config = dict(
    gain_aug_db=6,
    stem='single',
    widths=[192],
)
Rows from block 7 of a small sound classifier, named by matrix and row number. Rows with one number belong to one channel. Each number is 50 + 10 x the weight over its row's rms, rounded and kept within 0 to 99. All counts start at 0. After the name is the row's rms in percent of the matrix's.
Before each channel's rows are labels from the 100 clips, of 14976, where the channel reaches its largest size: "responds to" is what is common among them. Only what is clearly more common there than usual is listed. The data: struck, bounced, scraped and rolled objects made by modal synthesis.
# filt: filter width-3 conv, dilation 4 (model.blocks.7.filt.weight, 192x192x3, each kernel summed), inputs 96-191
# gate: gate width-3 conv, dilation 4 (model.blocks.7.gate.weight, 192x192x3, each kernel summed), inputs 96-191
# out: residual pointwise conv (model.blocks.7.out.weight, 192x192x1, transposed), outputs 96-191

responds to: steel-like damping
filt.53 094:52 62 44 56 52 41 58 37 52 37 37 55 59 40 48 55 56 41 47 63 64 44 55 65 43 39 34 66 53 50 54 52 56 44 58 40 53 45 32 71 43 49 56 57 62 39 62 65 56 65 68 58 36 47 41 58 58 46 49 34 53 40 59 51 44 40 39 62 72 63 43 65 42 67 57 55 36 45 56 68 43 43 54 54 63 47 57 59 56 49 42 50 52 50 33 54
gate.53 082:54 39 57 62 44 54 51 55 56 40 54 71 46 55 46 46 72 69 53 46 58 41 53 55 38 55 44 55 56 36 54 49 59 70 46 49 40 56 50 39 55 37 59 44 54 49 37 57 50 43 42 60 66 41 51 48 49 72 55 59 49 53 48 36 51 57 47 66 43 42 39 37 62 50 54 59 43 52 58 51 62 52 43 47 50 41 52 42 68 58 47 46 60 28 50 50
out.53 091:65 55 29 36 51 67 46 53 32 64 68 26 47 56 62 49 54 49 67 57 48 48 48 49 53 54 52 64 59 58 51 44 43 62 55 51 52 41 46 58 44 52 49 52 33 24 30 28 44 55 72 63 68 47 53 56 65 44 62 45 53 52 56 49 54 49 54 50 51 38 48 46 51 51 55 57 56 45 52 65 51 50 54 39 55 65 62 43 32 82 48 34 43 65 57 48

responds to: ceramic-like damping
filt.62 103:63 39 33 41 74 42 56 32 39 51 46 37 50 50 70 44 69 53 43 72 56 49 43 48 53 62 49 49 41 56 55 50 40 51 61 48 43 64 62 44 45 39 58 46 49 54 60 57 27 48 51 44 37 54 35 59 43 61 51 45 53 58 50 50 52 50 54 42 74 57 53 39 51 36 49 54 41 55 58 46 61 49 40 54 49 53 75 63 71 34 48 46 72 50 46 31
gate.62 100:47 61 50 47 51 33 35 49 48 50 50 55 73 61 58 48 45 49 53 41 48 31 48 37 50 41 48 57 55 43 52 42 64 57 56 49 52 43 47 50 45 48 46 54 49 55 54 53 49 47 50 60 60 44 57 45 44 61 55 35 50 41 56 66 52 42 84 28 61 55 34 59 43 33 47 50 41 56 58 42 36 52 58 30 48 49 71 42 64 59 59 45 47 58 59 66
out.62 100:54 33 54 33 54 43 67 50 47 21 62 42 59 57 58 53 33 57 47 54 57 50 44 37 49 66 46 45 41 49 59 34 46 48 51 39 67 55 30 48 51 60 39 36 43 66 49 51 49 36 32 37 49 44 39 64 52 60 58 58 47 50 35 60 42 44 51 49 57 63 53 43 59 47 36 48 53 50 62 48 50 52 48 49 50 46 27 48 40 72 43 58 39 45 51 71

responds to: rubber-like damping
filt.2 091:45 52 50 71 47 34 62 54 46 46 49 51 49 53 40 41 56 57 47 52 33 35 42 48 62 71 70 57 57 37 38 38 54 39 53 49 44 39 48 58 44 51 47 50 48 40 36 33 35 63 40 42 63 47 60 45 50 58 58 32 64 34 50 45 37 57 54 40 30 56 47 56 57 56 52 45 49 33 52 56 60 59 55 41 57 58 59 56 55 40 44 36 58 63 38 52
gate.2 100:34 36 52 52 51 45 46 53 56 50 60 46 51 54 49 59 53 53 32 40 55 58 57 59 42 44 47 63 45 44 53 35 36 54 39 33 25 62 42 57 47 43 51 56 52 30 58 49 51 50 47 68 56 31 53 52 48 53 54 47 50 52 48 49 35 56 60 62 47 63 55 34 59 46 43 63 48 61 35 52 45 56 52 82 75 51 45 56 52 19 67 55 57 37 57 47
out.2 105:51 75 49 49 38 44 53 31 57 56 43 38 44 52 51 46 37 65 56 49 69 51 48 48 55 41 56 33 56 53 65 56 38 49 62 54 52 50 49 57 53 42 55 64 58 56 38 75 47 33 42 50 71 43 55 54 55 51 70 52 36 45 19 41 64 42 35 62 47 58 50 40 48 50 51 43 56 42 40 56 48 62 68 27 68 47 50 59 59 41 43 54 52 58 38 55

responds to: plastic-like damping
filt.50 093:48 56 43 33 57 41 62 16 67 47 45 44 43 46 53 51 57 43 43 64 60 39 65 47 47 26 46 54 41 58 38 62 33 40 52 57 53 67 57 54 48 58 54 59 55 51 48 49 62 59 72 68 64 71 50 52 61 46 55 50 49 61 52 49 61 39 59 58 39 39 60 55 38 56 49 52 43 44 60 39 51 40 59 40 30 37 45 58 67 54 39 53 43 54 34 41
gate.50 090:43 36 62 48 48 37 68 39 56 54 50 50 59 45 59 26 53 70 44 60 66 25 53 48 65 41 50 70 42 57 60 70 58 47 45 50 59 49 31 57 39 51 40 58 60 44 52 57 56 63 56 68 65 42 50 39 51 51 50 46 59 55 41 58 55 47 56 40 47 28 57 52 56 59 43 39 52 41 34 37 63 47 54 54 50 40 57 50 59 50 49 53 49 54 47 42
out.50 099:44 66 51 59 49 47 51 55 35 65 53 42 49 47 60 48 38 27 36 47 39 57 53 55 34 40 61 58 62 47 52 57 62 62 62 46 48 49 59 58 40 47 42 57 74 57 48 54 63 46 55 42 36 41 56 46 51 56 41 33 42 44 41 57 36 31 50 47 52 58 46 65 35 21 62 42 47 58 52 62 61 54 39 39 57 49 56 48 42 58 49 43 43 49 46 54

responds to: plastic-like damping
filt.154 092:49 44 58 37 62 53 42 58 45 33 53 54 49 53 45 63 29 48 47 52 49 54 44 45 46 44 57 39 40 61 51 45 43 50 67 40 34 58 31 46 57 36 47 60 52 59 50 56 61 44 48 20 41 43 64 37 58 50 46 59 42 45 46 48 47 61 63 64 51 63 58 41 46 42 46 53 50 54 62 57 44 69 43 43 53 55 48 50 46 44 44 49 49 52 58 63
gate.154 088:49 49 49 46 55 44 33 52 60 34 40 53 46 52 51 63 53 53 61 41 80 55 28 51 48 41 50 56 57 60 43 47 63 50 62 47 21 56 46 60 33 43 41 49 51 60 42 26 52 55 46 44 58 39 48 42 46 52 56 64 49 56 40 68 38 63 52 38 66 56 60 51 73 49 46 46 59 48 43 52 65 66 53 43 43 44 32 50 66 60 43 60 42 68 59 48
out.154 104:38 55 48 58 47 51 50 53 38 60 52 63 42 56 52 40 63 70 61 43 55 65 66 55 58 56 47 62 52 62 45 36 63 57 49 51 44 55 57 54 39 63 42 29 38 50 52 42 47 33 39 37 33 65 50 49 42 41 48 59 58 50 52 45 61 38 63 53 33 57 48 62 39 48 46 49 58 50 41 48 48 49 51 85 61 40 55 31 52 57 56 57 57 40 62 49

responds to: rubber-like damping
filt.19 106:52 43 47 52 52 57 50 38 49 48 50 59 59 32 51 67 55 53 56 47 43 38 38 67 32 28 63 60 62 31 63 45 61 45 57 46 25 52 38 41 45 64 52 46 64 35 53 68 51 46 69 72 46 59 42 45 57 59 49 45 47 37 56 45 52 37 55 58 51 63 58 36 35 44 61 64 35 48 56 60 56 68 49 49 38 77 52 39 59 42 24 50 44 45 64 34
gate.19 098:58 49 52 36 61 63 43 34 61 71 48 39 43 48 66 60 54 45 50 58 54 64 41 46 42 40 53 48 54 53 48 55 72 49 49 68 49 69 43 48 47 34 44 69 55 40 62 58 39 59 52 53 63 55 65 44 51 36 45 39 43 56 70 52 52 45 52 34 29 56 54 66 60 56 50 67 38 56 32 50 47 53 51 57 55 42 39 66 37 66 58 57 29 67 44 37
out.19 105:57 38 61 65 64 37 54 48 47 48 45 55 63 52 54 51 63 52 49 57 47 41 60 44 39 49 42 54 45 59 62 47 56 46 55 57 60 48 45 42 42 48 38 37 53 37 47 48 36 51 52 53 80 45 58 71 51 46 52 51 31 51 50 34 48 51 54 32 40 64 37 50 53 32 45 48 67 62 44 44 34 48 68 61 50 45 49 53 53 51 53 46 63 45 58 31

responds to: wood-like damping; text has "noise"
filt.89 104:61 33 41 61 49 47 59 55 37 63 35 45 58 49 52 52 62 40 54 48 40 58 39 50 34 41 46 50 49 51 40 45 49 60 42 43 62 53 37 65 42 46 50 60 27 53 51 58 41 64 29 50 50 63 45 58 47 56 40 58 45 69 57 38 49 65 55 57 32 62 47 51 51 56 52 48 56 49 41 62 49 52 52 44 56 39 61 56 57 83 64 50 40 54 46 29
gate.89 110:26 47 43 37 63 48 50 42 53 62 63 54 63 40 43 35 46 47 45 38 54 57 50 54 48 40 57 45 50 73 45 48 35 55 46 40 59 37 56 47 40 50 50 64 51 50 33 69 48 64 49 56 54 58 60 48 55 55 51 33 60 52 67 58 56 56 82 46 54 56 44 44 53 35 38 41 57 50 57 42 48 72 64 61 46 60 49 70 52 55 58 48 57 41 36 71
out.89 094:34 48 54 38 45 49 48 53 44 40 57 45 46 60 51 58 54 56 50 72 61 54 48 66 52 43 35 43 48 68 49 55 41 36 45 57 45 55 64 41 69 54 51 52 64 50 48 57 57 73 48 44 55 43 71 49 39 37 62 57 61 61 58 42 59 38 54 55 50 54 43 52 54 65 49 45 58 42 55 58 46 69 57 54 27 65 54 71 54 56 25 49 48 47 50 57

responds to: plastic-like damping; clipping; text has "clipped"
filt.15 099:39 31 34 73 52 52 44 68 54 38 41 39 37 32 59 43 41 44 61 49 55 48 42 57 51 51 36 46 45 55 55 50 52 53 62 70 66 49 43 59 44 60 32 41 52 41 54 56 65 56 61 42 48 50 63 50 46 50 61 24 59 52 60 45 45 46 56 40 49 65 37 47 66 42 48 51 56 39 42 39 57 42 60 38 45 52 41 49 56 44 35 52 51 41 48 37
gate.15 105:51 54 63 48 54 44 66 43 54 39 48 43 47 41 47 56 39 46 52 54 61 66 51 50 48 38 58 43 72 46 68 48 54 64 56 57 55 56 52 57 43 49 37 82 56 68 54 55 55 41 32 51 40 63 53 49 26 42 58 41 57 52 59 51 50 65 42 59 64 25 43 15 38 54 44 43 42 36 60 51 38 43 53 48 55 51 60 40 50 71 63 54 38 27 52 49
out.15 106:58 44 59 52 55 70 59 43 55 43 40 43 55 64 54 24 61 50 60 52 55 49 35 47 65 51 39 43 44 56 68 56 58 38 42 49 48 39 58 53 47 46 31 77 40 61 52 54 65 54 56 49 54 53 53 48 46 50 41 72 53 55 53 49 58 64 51 68 39 57 45 35 56 41 43 42 45 60 53 49 50 64 65 44 52 58 53 44 61 57 58 63 63 48 41 58

responds to: bouncing
filt.99 110:55 51 54 43 41 51 57 40 53 54 64 48 40 38 55 70 55 57 38 59 49 50 58 30 52 51 69 72 47 57 53 68 49 47 53 56 47 38 53 61 38 45 51 43 54 66 63 41 37 59 47 24 46 52 57 61 66 55 75 60 64 62 63 41 64 37 47 33 44 52 53 57 47 69 26 47 67 48 44 38 62 60 36 47 68 52 51 45 39 45 31 63 43 34 45 29
gate.99 097:41 49 61 47 52 48 60 57 30 56 67 50 30 62 56 60 52 35 74 26 67 49 21 51 36 65 51 57 62 44 43 60 25 65 50 41 55 55 36 54 54 36 64 57 43 70 43 55 68 50 39 70 48 42 36 50 49 50 31 60 48 48 44 60 43 55 50 50 43 41 58 64 53 50 48 56 53 58 38 55 42 37 55 61 65 46 37 35 52 59 42 50 40 53 51 50
out.99 098:43 51 52 54 72 39 47 63 42 44 45 68 26 49 53 46 65 42 59 51 67 63 47 71 41 41 54 51 65 48 40 53 59 60 54 45 63 52 68 31 39 46 60 43 42 58 41 47 32 43 62 52 43 44 52 60 57 61 41 40 39 43 42 60 38 41 59 61 46 38 39 51 30 41 38 50 36 38 39 75 49 40 62 65 57 59 41 40 77 58 60 40 43 44 45 53

responds to: bouncing
filt.185 095:37 34 42 59 57 49 53 26 65 43 53 63 28 70 56 50 55 44 43 67 45 54 66 35 36 42 52 57 63 55 60 48 53 44 40 58 55 56 47 52 51 64 29 55 51 43 59 48 53 53 53 52 50 64 58 51 63 46 50 55 43 47 71 50 48 51 43 46 44 40 42 50 42 68 64 33 36 55 53 58 47 45 48 35 59 56 67 48 46 41 54 29 50 66 45 53
gate.185 100:46 42 56 74 42 54 48 52 47 53 55 35 60 53 53 59 40 58 49 50 41 61 54 52 41 60 49 39 45 48 35 38 65 55 47 52 30 50 33 46 57 65 35 36 51 60 58 50 57 55 53 29 56 33 45 61 52 25 62 75 63 61 45 46 49 50 53 39 57 43 64 44 56 64 38 36 45 53 40 64 54 67 33 48 55 56 57 62 28 37 48 47 39 62 34 51
out.185 091:52 54 74 65 44 53 62 53 27 48 61 49 59 25 64 56 54 69 40 54 43 44 43 48 44 51 50 41 47 46 52 59 38 48 62 53 58 54 53 57 39 58 52 54 54 23 42 42 59 55 56 58 37 54 49 47 67 55 64 34 31 65 44 55 48 38 56 42 49 54 50 52 64 53 32 32 49 56 62 54 73 41 42 53 46 49 49 43 35 60 42 46 47 46 54 48

responds to: steel-like damping
filt.58 097:44 33 65 54 44 51 50 47 55 54 53 54 46 58 45 47 68 53 45 39 46 51 56 66 57 59 52 37 54 64 47 50 42 41 50 52 70 34 50 47 46 64 37 50 52 40 32 43 53 38 39 42 56 48 45 49 40 74 52 51 62 47 52 52 57 55 45 65 57 42 36 52 45 44 33 64 57 58 47 53 66 35 38 36 47 35 74 45 77 48 49 39 39 59 38 45
gate.58 104:47 37 50 67 67 43 51 56 44 44 59 34 33 56 62 45 54 47 44 27 45 68 58 50 52 54 62 45 56 45 41 48 37 50 63 40 66 45 44 56 60 50 59 49 46 64 41 46 56 42 45 45 59 56 42 50 45 58 54 63 50 54 60 40 55 62 50 57 42 42 48 36 62 38 45 61 67 63 58 58 47 59 34 60 46 42 68 45 62 50 66 49 50 26 58 57
out.58 099:39 48 36 47 50 47 54 44 58 41 29 37 41 38 71 50 46 23 35 61 51 55 21 50 35 54 59 49 47 47 55 53 42 45 31 55 51 38 41 60 54 50 46 53 56 53 62 52 58 43 37 65 40 64 25 31 61 52 60 54 58 61 50 39 67 52 54 52 43 57 56 46 40 57 51 76 55 32 39 60 61 46 37 55 62 50 45 62 63 41 47 50 54 37 64 40

responds to: steel-like damping
filt.72 100:48 46 40 62 58 28 58 37 40 54 51 63 66 61 41 64 50 50 39 37 39 63 54 43 69 44 52 58 38 32 45 42 35 39 44 51 57 26 48 59 42 52 63 50 34 50 65 29 35 55 53 46 52 48 39 53 55 51 68 66 41 49 60 43 49 56 55 53 38 57 47 52 43 50 69 49 60 45 52 59 58 56 47 51 42 57 43 52 61 52 49 38 46 61 34 52
gate.72 100:42 53 45 52 46 43 49 32 35 48 59 53 60 50 55 70 47 32 49 36 52 69 58 44 38 38 53 52 46 62 49 59 32 62 40 43 51 60 52 63 69 44 48 49 62 44 54 58 63 44 40 43 72 34 44 67 43 61 58 50 51 53 28 56 55 44 51 45 45 64 48 57 45 51 41 47 69 55 44 60 55 61 73 53 48 48 67 27 63 56 52 55 44 39 62 39
out.72 095:51 46 30 47 48 73 44 60 75 48 51 63 58 47 53 29 33 48 43 56 54 33 40 44 35 57 44 35 57 49 48 53 45 34 63 50 47 66 54 53 53 45 53 39 50 62 66 60 57 58 52 50 61 52 31 29 63 34 54 62 55 47 58 49 41 66 37 48 47 55 54 33 52 57 36 66 49 47 52 34 62 46 45 49 35 60 68 43 49 54 46 32 33 47 48 43

responds to: plastic-like damping; bouncing
filt.134 102:40 43 40 25 43 55 38 42 45 53 42 56 55 48 30 38 70 34 52 49 48 56 40 51 35 60 57 40 46 50 49 48 48 45 52 58 48 38 54 50 65 49 50 56 44 43 45 57 69 54 52 72 41 51 63 64 52 55 38 38 35 42 49 51 46 46 68 48 66 35 51 47 46 57 44 52 47 57 53 57 59 51 45 48 62 63 57 76 54 55 45 44 47 65 43 41
gate.134 091:43 44 66 70 41 46 50 52 40 59 35 59 57 59 46 60 69 27 43 43 55 43 52 43 48 45 42 51 40 48 46 55 68 43 77 63 57 49 43 52 41 44 38 38 31 61 61 36 54 54 39 72 45 31 60 50 54 48 63 51 49 51 65 68 42 68 47 70 63 39 58 38 51 53 33 57 59 39 39 45 77 55 43 43 36 53 63 44 56 57 49 48 70 52 65 39
out.134 097:49 39 54 52 71 51 55 53 47 64 56 63 58 59 55 48 61 37 53 51 49 38 45 42 56 42 51 71 57 74 64 46 65 65 64 58 64 49 49 52 50 45 56 47 41 45 37 57 61 45 43 63 56 56 52 46 36 36 59 37 35 47 55 54 32 48 49 62 60 55 64 54 44 51 78 42 54 46 41 53 35 56 52 56 55 58 76 55 43 53 46 42 48 37 54 57

responds to: steel-like damping
filt.45 104:49 56 51 65 62 44 52 54 55 42 68 52 56 62 41 43 48 48 22 27 40 45 61 45 70 49 55 42 31 43 56 49 60 45 42 37 53 70 62 41 57 49 51 44 43 51 66 58 68 61 62 55 50 45 54 58 66 54 56 47 52 57 43 58 56 46 45 72 25 59 42 53 58 42 40 45 54 47 58 37 57 55 41 43 51 56 48 46 45 46 57 47 44 36 48 49
gate.45 086:72 50 54 48 49 46 48 58 68 38 49 46 49 59 58 44 64 46 68 53 48 43 64 39 37 49 46 52 57 48 56 56 52 54 52 53 55 44 39 65 47 48 50 52 39 52 55 63 54 47 58 40 62 32 41 52 35 59 64 55 59 52 39 82 61 45 56 55 37 62 57 40 47 64 55 47 52 56 41 50 68 46 53 61 34 44 47 56 69 64 49 58 44 47 65 43
out.45 095:40 44 53 66 48 51 44 46 57 44 31 68 54 36 40 49 52 40 48 38 68 52 51 52 50 56 36 41 50 57 37 35 55 40 39 43 31 70 45 63 53 47 64 56 58 68 39 57 70 53 50 48 52 30 33 36 50 58 50 52 66 52 21 46 38 45 26 51 44 36 53 60 62 41 56 60 42 50 45 47 29 50 59 67 48 38 56 59 56 54 64 45 34 35 57 42

responds to: rubber-like damping
filt.173 089:50 59 26 58 60 57 56 39 43 69 48 62 51 50 55 30 57 50 47 39 49 58 54 38 63 48 50 64 53 66 41 57 55 49 58 57 54 57 57 51 57 33 49 34 38 52 43 60 53 39 53 32 71 54 46 57 42 44 54 58 51 60 56 44 53 50 63 40 44 66 51 54 56 38 47 41 51 40 56 63 48 58 48 42 45 50 62 57 68 44 48 69 46 41 52 47
gate.173 087:42 57 49 57 64 55 42 60 59 47 49 39 42 70 51 67 44 56 43 35 33 48 45 49 37 41 45 41 42 48 56 57 51 52 44 42 34 60 42 66 50 60 51 57 49 65 33 49 66 54 46 48 57 52 42 45 52 53 46 35 40 52 49 55 59 42 52 54 47 57 47 61 35 43 33 56 40 57 45 41 49 61 37 52 49 61 62 53 45 66 47 48 37 65 75 54
out.173 103:51 60 51 50 50 54 56 31 44 51 43 36 50 23 57 79 40 33 53 70 58 46 49 54 46 53 55 52 51 62 76 52 51 40 51 52 45 54 39 47 58 54 54 62 53 51 46 55 54 57 60 45 38 44 52 40 33 45 52 58 57 25 35 51 66 50 58 45 35 31 53 53 47 63 54 48 46 37 48 37 53 36 58 51 40 55 49 59 35 45 69 71 28 51 45 59

responds to: steel-like damping
filt.17 101:30 64 40 49 69 42 41 58 47 56 38 50 78 31 39 40 52 53 53 45 46 46 61 42 56 28 45 43 54 44 52 47 60 47 65 63 48 56 70 58 62 62 56 51 40 38 57 63 53 50 72 54 53 54 45 60 49 62 50 64 35 58 55 45 59 54 56 46 56 49 51 42 48 38 57 37 48 49 57 47 48 54 35 63 59 58 40 29 39 40 65 63 51 55 50 55
gate.17 099:34 46 59 42 43 37 66 50 55 46 62 46 40 35 43 43 54 54 42 63 42 46 57 39 49 49 58 56 39 54 34 58 61 61 51 34 39 52 44 45 52 50 69 61 42 60 65 63 41 55 53 43 64 39 37 62 65 52 33 50 55 43 47 60 70 40 47 41 61 55 51 42 56 58 33 54 40 58 56 32 56 51 48 69 50 40 62 25 55 42 68 55 56 27 58 62
out.17 099:38 49 71 40 31 65 71 45 49 54 66 43 61 47 49 59 47 48 29 57 41 57 56 68 36 54 41 31 57 51 29 48 46 58 80 50 47 45 57 51 45 57 51 68 45 59 57 58 50 63 35 42 53 48 69 52 54 37 41 46 51 50 63 72 54 44 27 43 56 61 37 56 57 59 45 53 67 48 65 62 43 49 42 54 47 53 45 55 42 55 52 38 48 34 34 51

responds to: rubber-like damping
filt.60 109:58 61 54 53 50 67 53 48 55 71 51 39 49 45 59 59 52 52 46 36 45 52 47 49 48 63 61 58 42 53 42 45 62 42 50 46 64 50 45 60 34 37 61 46 39 55 31 60 59 48 47 46 61 43 51 64 44 66 23 41 32 41 43 70 38 49 67 44 35 41 35 63 55 54 49 49 60 57 45 47 51 54 62 50 43 49 42 36 54 65 53 51 49 65 47 36
gate.60 094:28 30 51 35 53 31 65 62 52 35 48 45 52 54 54 45 61 49 42 41 41 51 60 62 45 62 64 35 51 47 80 48 60 45 42 47 53 70 59 51 36 49 50 43 69 34 49 53 48 50 52 44 55 37 52 50 55 40 57 55 48 41 57 41 44 51 49 58 48 55 50 59 58 49 39 47 47 54 39 42 49 60 41 50 56 57 52 51 39 57 69 50 45 43 66 55
out.60 097:43 29 40 66 43 54 53 37 36 52 30 72 62 41 56 54 42 40 42 51 44 52 45 31 53 53 50 50 38 50 44 52 44 57 48 33 46 55 55 52 44 49 56 62 69 44 62 64 54 59 50 51 47 42 50 33 48 55 54 45 51 68 49 38 41 40 31 72 60 40 45 66 51 25 55 45 50 56 49 44 59 54 70 40 59 59 60 67 45 46 53 54 44 52 63 47

responds to: wood-like damping
filt.143 111:55 41 60 27 62 49 47 32 53 56 42 47 55 50 64 52 58 51 59 58 67 69 45 51 50 48 34 42 52 57 57 50 58 46 53 68 62 56 65 43 44 51 48 51 54 57 38 36 43 34 44 58 52 55 53 48 48 44 59 40 60 46 57 52 59 41 34 51 56 49 62 57 57 40 35 45 55 46 43 51 66 54 30 60 33 54 67 40 68 58 33 40 57 61 35 27
gate.143 113:28 34 60 54 41 37 50 42 42 65 60 45 43 41 45 48 40 66 40 62 58 53 40 64 55 48 46 53 43 43 57 60 60 59 47 46 45 43 37 49 48 49 56 49 51 61 45 43 47 49 58 56 45 31 62 51 62 57 53 43 46 31 46 43 40 44 50 63 64 53 67 51 65 57 38 57 35 38 29 63 56 43 61 67 65 46 34 56 64 48 53 47 57 54 56 52
out.143 110:40 42 38 59 58 59 49 53 50 53 49 51 50 53 56 58 49 49 41 62 52 52 51 48 31 42 23 28 59 49 49 46 35 59 49 52 45 50 44 36 45 47 49 65 49 42 43 77 50 41 55 57 47 68 45 47 71 56 54 46 39 37 45 53 38 45 36 49 50 60 54 42 44 61 44 53 58 65 32 52 57 67 56 44 59 47 38 71 31 76 59 54 60 46 51 62

responds to: rubber-like damping
filt.118 107:53 49 52 55 38 39 53 36 46 36 49 48 49 46 58 33 55 36 57 69 64 54 66 68 59 48 46 65 62 55 44 66 46 55 50 49 47 56 59 54 56 42 33 49 37 61 61 45 32 54 54 52 57 54 57 64 46 49 49 52 33 55 46 38 48 58 53 47 48 46 42 53 43 40 36 46 43 37 46 55 49 46 51 72 59 47 60 41 40 54 43 54 56 41 41 50
gate.118 109:42 37 45 44 45 53 43 54 60 48 53 50 44 47 57 67 71 59 38 42 52 74 48 40 62 58 39 32 62 37 51 57 49 46 60 58 52 60 52 53 38 40 45 27 52 57 38 38 56 60 49 51 39 40 39 44 61 58 54 59 49 37 71 62 50 48 64 52 77 67 64 66 42 52 47 51 43 40 44 37 71 64 43 55 51 71 43 65 51 43 50 47 40 45 58 58
out.118 104:55 51 37 53 56 47 52 42 42 52 44 44 56 64 59 52 46 58 67 58 51 47 53 41 36 48 57 49 58 47 43 40 57 53 57 54 53 31 57 47 52 43 46 43 51 63 36 54 63 39 52 17 43 54 36 56 51 63 50 53 50 42 37 63 57 41 66 64 55 47 60 34 68 65 49 74 54 43 52 41 58 51 47 62 56 26 60 48 36 36 61 54 47 49 59 42

responds to: plastic-like damping; wood-like damping
filt.179 104:52 71 60 45 46 45 63 52 44 41 43 45 43 49 46 47 61 42 26 50 41 48 58 50 55 64 29 36 25 56 51 61 72 46 35 33 58 48 40 68 46 57 61 28 59 51 48 35 45 70 53 56 47 47 58 54 57 46 53 53 58 47 57 35 36 47 50 58 46 55 28 36 54 51 45 58 62 57 52 42 53 39 31 46 64 54 46 53 56 60 36 48 54 47 67 51
gate.179 100:46 53 50 53 47 43 48 44 53 52 45 52 70 42 41 47 39 65 41 54 55 64 53 63 46 54 41 51 43 41 59 57 47 53 36 57 70 47 49 61 56 61 49 53 69 57 50 33 58 63 49 42 58 44 58 57 59 33 45 29 60 47 43 66 49 35 47 57 59 43 55 61 45 55 45 51 45 57 54 48 56 39 53 48 26 47 64 51 54 53 55 27 29 34 63 68
out.179 106:47 58 51 43 60 43 55 38 49 29 71 53 45 25 54 66 49 55 40 56 57 58 47 63 34 52 42 29 49 29 46 30 47 59 51 51 45 29 40 60 67 50 49 49 45 38 50 37 44 66 44 56 36 57 46 41 61 55 43 32 53 49 54 42 40 46 50 49 54 57 66 49 48 30 54 49 69 45 64 44 45 46 49 38 59 54 31 54 61 52 55 52 65 60 64 38

responds to: plastic-like damping
filt.100 082:44 63 43 33 51 53 62 55 53 50 54 46 50 56 43 44 50 53 52 56 51 36 48 43 46 48 42 41 64 66 51 66 63 57 43 47 30 58 44 39 41 54 68 48 50 61 63 47 73 50 32 48 42 56 48 41 54 56 63 61 36 44 56 40 42 38 46 46 57 46 37 46 46 51 50 57 42 46 28 50 54 58 66 55 47 62 53 47 48 50 37 45 41 31 48 38
gate.100 094:52 57 65 58 61 49 65 58 66 49 49 24 33 36 51 52 62 54 45 41 41 58 50 38 50 56 49 53 57 52 56 38 39 53 70 52 45 57 51 50 42 40 62 46 45 56 32 35 53 71 47 50 40 51 58 41 39 38 36 48 60 29 57 51 24 47 50 43 59 58 44 62 63 47 40 41 52 52 61 48 41 52 63 56 50 56 35 39 54 60 52 48 36 48 50 44
out.100 100:51 41 37 49 60 65 53 35 65 42 45 42 51 55 51 42 73 54 69 70 70 45 49 55 57 57 53 27 53 56 70 46 49 59 46 38 63 52 57 44 45 45 45 39 47 64 64 56 41 59 56 60 44 52 55 64 62 58 63 59 52 53 55 37 41 39 55 60 58 24 59 44 60 53 60 44 51 55 45 55 45 48 48 51 50 58 47 58 63 35 55 51 54 58 50 46

responds to: rubber-like damping
filt.97 100:40 61 60 50 50 39 36 46 41 76 45 50 57 44 45 55 65 36 57 29 31 24 36 57 52 34 61 46 59 57 36 45 53 56 44 52 51 55 60 65 47 43 57 46 45 43 54 45 36 52 35 49 48 60 36 47 40 52 57 47 60 44 59 55 59 41 68 53 45 45 41 48 50 44 75 75 43 60 53 75 47 40 44 63 70 47 59 50 37 43 48 44 46 32 52 47
gate.97 107:40 52 43 72 54 40 55 34 71 46 55 43 58 38 61 50 67 41 48 47 39 43 41 58 46 32 52 50 39 47 54 65 62 54 66 67 53 37 49 42 61 39 38 64 62 55 51 50 41 44 56 66 66 53 61 55 66 55 67 61 57 41 46 54 53 54 49 52 45 38 32 47 38 50 42 57 32 46 53 44 65 42 45 60 55 51 53 52 58 34 47 55 59 59 57 38
out.97 103:61 54 62 51 39 64 39 40 51 40 57 48 48 40 57 46 67 45 39 39 45 49 50 36 49 39 37 66 58 45 49 63 59 73 56 46 66 39 41 47 48 54 49 65 50 57 43 57 59 50 62 53 37 46 37 59 58 50 40 50 54 53 35 57 50 53 55 61 41 50 48 49 47 66 54 62 43 55 62 32 63 40 61 43 49 36 46 40 67 54 51 56 31 43 47 61